A small image diffusion model, trained from scratch: batches of 128.
Rows from block 5 of a small image diffusion model, named by matrix and row number. Rows with one number belong to one channel. Each number is 128 + 32 x the weight over its row's rms, rounded and kept within 0 to 255. All counts start at 0.
After each channel's rows are labels from the 100 images, of 14976 (inputs lightly noised), where the channel reaches its highest value: "responds to" is what is common among them. Only what is clearly more common there than usual is listed. The data: larger renderings of crowded toy scenes.
# convs0: first 3x3 conv (model.enc.2.1.convs.0.weight, 192x192x3x3, standardized in use, each kernel summed), inputs 144-191
# convs1: second 3x3 conv (model.enc.2.1.convs.1.weight, 192x192x3x3, standardized in use, transposed, each kernel summed), outputs 144-191

convs0.139 [ 99 118  86 181 120 121 120 137 128  62 191 116 165 106  85 133  74 122 105 113 125 153 128 152 151 118 136  67 105 217 181 152 119 178 156  83 184 126 117  89 115 113 106 149 117 122  64 139]
convs1.139 [177 120 103 146 112 190 115 156 142 135 129 147  95 144 220  92 175 158 169 194 135 144 107 190 132 152 122 135 143 111 118 153 169  61 127 193 111 112 115 173  82 181 191  95 106 121 178 164]
responds to: light from the left

convs0.57 [111  99 132 131  90 151 176 125  48 110 152 138 116 125  96  98 203 111 144 149 148 174 150 121 103 157 151 142 120 128  98 134 121 116 151 206  70 119 120 156 105 147 132 143 154 131  94 104]
convs1.57 [ 98 154 111 135 132 155 132 124 193 129  74 152 142  99 193 133  68 168 145 132 111  79 112 167 121 124 116 111 102 123 161 113 124 148 132  94 193 110 128 103 162 176 143  91 114 145 179 163]
responds to: light from the right

convs0.45 [114 130  66 154 128 153 126 108 119  42  99 124 168 159 137  80 129 116 178 134 126 131 163 127 143 135 124  93 109  62 142 137 114 167 148 112 121 174  76 111  85 142 125  98  85  75 115 129]
convs1.45 [105 123 117  87 177 118 122 154 187 141 158 125 144 115  75 128 126 178 120 171 141 129 106 126 101 117  50 132 113 181 128 141 121 143  86 179 171 110 142 191 133 109 106 180 156 120 160 179]
responds to: light from the left

convs0.143 [ 84 112  95 154 150 140 151 138 141 180 100 136 150 122 155 159  40 118 125 193 166 125 140 146 164 127 162  89 114 134 188 155 165 135 145  41 155 138 129  45 162  73 158 161 106 104 131 153]
convs1.143 [127  77 195 172  94  48 115 119 151 169 135  87 171 115 148 120  87 109 122  44 121  99 148 109 160 109  41 148 131 153 130 127 138  91  83 161 137 113 141 101 173 146 105 162 107 110 114 140]
responds to: light from the left

convs0.94 [138   0 157 168 146 159 167 157 116 106 147 122 173 108 151 171  91  97 133 155 146 167 160 103 180  94 133  84  50 105 141 154 175 127 136 103 115 133 116 141 133 104  97  88 116 115 104  97]
convs1.94 [124 173 167  90 101 133  82 131 192 128  95 113  79 122 142 130  94 123  99 141 180  70 101 105 110 130  47 168  89 112 116 160 113  88 123 138 117  91 137 149 142  99  65  97 122 105 146 118]
responds to: light from the left

convs0.19 [226 137 159 138 137 126 188 190 153 129 126  50 155 104  70 149 110 139 136 112 115 121 131 140 124 102  69 113 125 114  99 171 138 145 115 141 141 228 159 141  91 122 123 146 168 103 101 134]
convs1.19 [163 143 132 135 133 116 134  88 110 113  89 140 146 171 189 122 113 126 123 139 108 144  89 141 121 151 113 143 129 105 158 122  80 106 129 135 122 103 121 119 150  76 134 107 148 162 117 113]
responds to: light from behind the scene

convs0.153 [127 151 144 140 116 141 144 101 124  27 124 148 155 130 140 120 100 155 139 153 115 153  70 110  90 132  87 107 121 106 114 136 136  78 112 119 132 112  97 144 116 148 125 160 126 121  91  85]
convs1.153 [114  97 146 122 186 124 136 161 145 151  77 115  73  62 136 138 174 153 149 114 127 141 162 149 119  88 148  78 138  61  92 110 170  96 170 105  82 137 160 121 125  86 110 164 148 175 146 174]
responds to: count: six

convs0.130 [102  83  92 147 114 116 139 142 174 109 150 114 164 124 103 121  93 129 111  92 102 130 143 151 115 100 118 106 143 178 170 145 146 150 190 108 167 140 111 103  88 137 107 183 121 129  77 162]
convs1.130 [119 166 152 167 120 155 138 160  40 106 115 152 120 124 124 134 164 127 156 180 146 127 114 139 156 166 149 125 161 106  87 153 215 124 116 175 126 170 155 137 146 129 163 107 137  87 141 177]
responds to: light from the left

convs0.188 [160  91 120 162 124 127 160 120 107  83 174 174  91 146 129 155 168 138 110  98 136 107 144 144 125 137  96 112 119 236  85  42 142 124  95 145 106 120 116 104 137 125 140 153 145 176 122  65]
convs1.188 [129 119 165 128 118 147 128 124  80 132 155 114  68 128  80 112 208 138 104  79  97 148 179 111 107  79 191 123 175 127  61  63 128  50 151 157  75 149 106 126 119 127 127 155 135  87 134 123]
responds to: light from the right

convs0.24 [136 179 110 160 103 158 135 120 111  87  76 137 206 148  96  84 139 109 131 125 109 131 150 133 104 127 113  98 154 136 160 153  64 157 137 128 156 146  98 166  40 171 124 140 103  63  95 106]
convs1.24 [151  87 110 120 151 102 166 161 157 104 153 156  86 117 148 144 106 174  89 126 138 195  69  89 131 135 139 178 204 169 107 168 166 142 130 162 109 148 193 111 135 145 178 200 184 151 175 112]
responds to: light from behind the scene

convs0.52 [138 110 127 128 129 108 141 140 125  35 156 148 103 146 140 126 187 139 173 124 125 128 124 125  98 141 123 139 145 133  68   0 134 104 126 129 100 130 129 105  83 115 126 141 123 129 102  67]
convs1.52 [144 122 147 101 112  52  94 156 123 167 120 140  68  97 122 111 179 157 119  55 140 148 164  98  95 101 189 127 198 124 119  51 110 101 104 126  89 128 129  75 127 140 144 141 139  86 129 135]
responds to: light from behind the scene

convs0.5 [188 135  94 129  97 115 122 160 156 145  55 129 150 192 118 154 148  93 124 111 113 121 143 108 127 120 137 143 141  24 154 180 118 134 136 153 134  97 130 212  46 147 134 113 131 135 109 132]
convs1.5 [120 119 120 118  70 175 180 106 140  83 156 122 118 149  88 159 141 118 141 138 165 124 115 165 175 185  76 176 112 121 133 113 165 146 112 154 150 162 157  74  96 155  71 155 172 133 187 102]
responds to: light from the right

convs0.132 [ 94  81 123 167  81 108 142 142 119 105 188 111 161 116 152 138  94 125 122 111 126 167 128 130 155 107 121  98 122 166 173 120 160 178 147  97 171 138  85  96  80 136  91 165  97 154  93 108]
convs1.132 [127 212 175 131 144 105 149 144 185 106  96  96 115 150  96 113 172 138 106 212 171 120 129 148 103  84 128  86 179 132  81 126 137  82 111 178  83 152 164 160 140 110 158  65 167 109 152 244]
responds to: light from behind the scene

convs0.65 [115 136 112 119  95 160 162 158 102 109 149 142 126 102 133  71 218  99 159 116 143 107 126 127  56 131 109 181 121 102  94 117  72 131 153 235  93 124  97 144 121 146 143 150 172 111 107 110]
convs1.65 [108 133 172 163 114  99 136  97  67 131 118 146 169 116 132 155  56 166 132 168 133 159 132 183 185 133 168  99  88 152 138 147 185 161 131 119 185 124 192 105 143 183 127  50 120 139 112 151]
responds to: light from the right; count: six

convs0.128 [142 206 168 126 175  92 136 137 151  95 145  82 116  89  87 158  85 127 136 137 136   0  96 109 127 100  92 147 121 185 144  51 127 108 159 107 166 124  91  75 150 160 180 158 124 126 112  92]
convs1.128 [153  84 132 140 153 152 130 163 125 141 109 178 127 146 140 144 166 130 151 124 106  80 126 148 114 115 144 110 155 110 144 112  89 153 137 152 133 102 134 153 119 153  70  97 112 127 129 136]
responds to: count: six

convs0.13 [148 169 131  95 105  97 105  99 168 127 124 137 106 123 124 114  62 145 126 126  97 167 114 126 170 122  93 154 100 121 122  61  84 110 130 111 125  73  94  95 180 174 211 145 139 116 138 102]
convs1.13 [165 109 156 114 155 147 153 170 114 162 157 120 153 112 148 151 107 114 129 128 132 164 142 169 179 135 128 111 126 142 155 119 109 159 153 116 139 175  89 119 107 137  63 101 140 127 126 127]
responds to: house

convs0.189 [100  73 140 188 110 116 174 161 130 133 179 176 143 135 121 159  90 125  98  77 131 101 148 182 110  78 128 113 137 222 138  72 208 118 157 144 144 186  97  57 182 116 113 135 103 125 141  74]
convs1.189 [160 188 124 185 134  90 151 107 111 145 127 110 114 148 122 133  94 134  78  76 131 163 139  83 104  80 131 120 187 133  99  87 112  73  95  97 109 130 108  29 113 130 102 121  90 138 111 129]
responds to: light from behind the scene

convs0.31 [158 123  60 148 112 160 142 146 108 104 101 163 223 169  84  98 155 147 143 138 100 186 136 145 115  86 121  72 140 100 159 143  93 141 117 146 123 132 117 134  70 158 117 154  74 103  82 129]
convs1.31 [ 66 182 117 157 209 142 149 104 150 107 127 107 110 133 150 159 126 157  90 155 141  77 106  89 117 152 110 117 184 177 103 151 123 142 117 139 168 125 100 145 153 135 123 149 169  88 149 148]
responds to: light from behind the scene

convs0.142 [106 119 137 105 137 142  96 152 129 147 157 145 120 125 127 130 212 131 170 162 124 134 133 114  83 151 140 139 142  88  87  79 170 112 136 175  96 137 127 160 116 137 143 117 171 177 143  77]
convs1.142 [143 121 147  83 125 123 119 156 136 116 141 112  81 120 131  92 184 135 164 152 127 126 128 124 126  74 117 118 137 107  46 132 108  55 130 200  54 153 104 160 131 102 136 149 145  97 124  97]
responds to: light from the right

convs0.59 [ 90 153 160 119 147 147 154 124 112 117 142 158  91 155 143  78 198 124 142 158 110 112 145 135  66 140 130 191 106 113  88 107  91 116 200 198  82 141 136 177  81 122 104 140 148 150 100 132]
convs1.59 [150 121  92 148 128 177 161 155 172 106 119 146 191 116 144 144 105 156 125 105 135 123 136 139 167 132 106  90 163 144 172 116 128 180  90  92 172 103 185  99 172 195 136 106 111 117 152  91]
responds to: light from the right

convs0.126 [110 136  88 133 147 158 147  89 132 134 178 144  90  71 143 161  77 154  85  98 148 171 115 161 147  66  82 106 119 190 133 107 123 147 146 142 154 109 124 106  98  67 122 182 115 171  98  85]
convs1.126 [130 147 144 148 124  87 128 137  90 151 140 101 137 144  91 113 138 122 114 128  83 138 143 107 141 104 167 187  98 155 115 138 134  86 107 126  89 139 136 162  98 131 104  30 111 128 101  68]
responds to: light from behind the scene

convs0.51 [129  91 126 136 101 149 143 128 123 147 141 139 111 125 111 102 232 126 166 151 128 136 118 121  62 156 130 130 114 126  52 129 131 110 179 189  60 122 123 184 115 114 130 146 135 168 118 116]
convs1.51 [118 172 117 108 146 110 171  96 113  73 107 118 116  84 144 144  92 165 152 152 129  90 148 132 170 139  59  88  79 140 127 116 145 146  68 120 190 142 122 137 156 203 127  98 144 124 155 140]
responds to: light from the right

convs0.36 [ 93  76 138 144 192 166 155 150 125 141 188 179 156 124 176 170  77 143 123 137 145  74 121 166 157 155  98 156 100 172 167  25 173  95  97 146 156 148 124  91 150 153 125 159 164  95 161  90]
convs1.36 [136 114 133  88 100 116 111  97 142 118 120  66  49  87  90  61 111  75  99 114  97 102 129 119  72  95  66 108  93 133  91 104 104 107 162  89 117  14 123 114  98  57 137 123  87 160  87  71]
responds to: light from behind the scene; count: six; umbrella

convs0.58 [110 143 139 142 124  91 104 150 114 110 153 124 148 121 125 133  27 126 177 144 142 115 140 129 180 132 152 126 119 125 174  66 148 160 159  41 170 151 105  53 140 147 159 158 121 104 125 143]
convs1.58 [125 114 137 134 117  94 138 118 101 137 124 144 136 130 115 154   0 124 158 136 125 126 153 124 116 133 116 128 116 122 187 116 102 160 128  55 140 125 154  67 122 158 122 151  88 104 131 155]
responds to: light from the left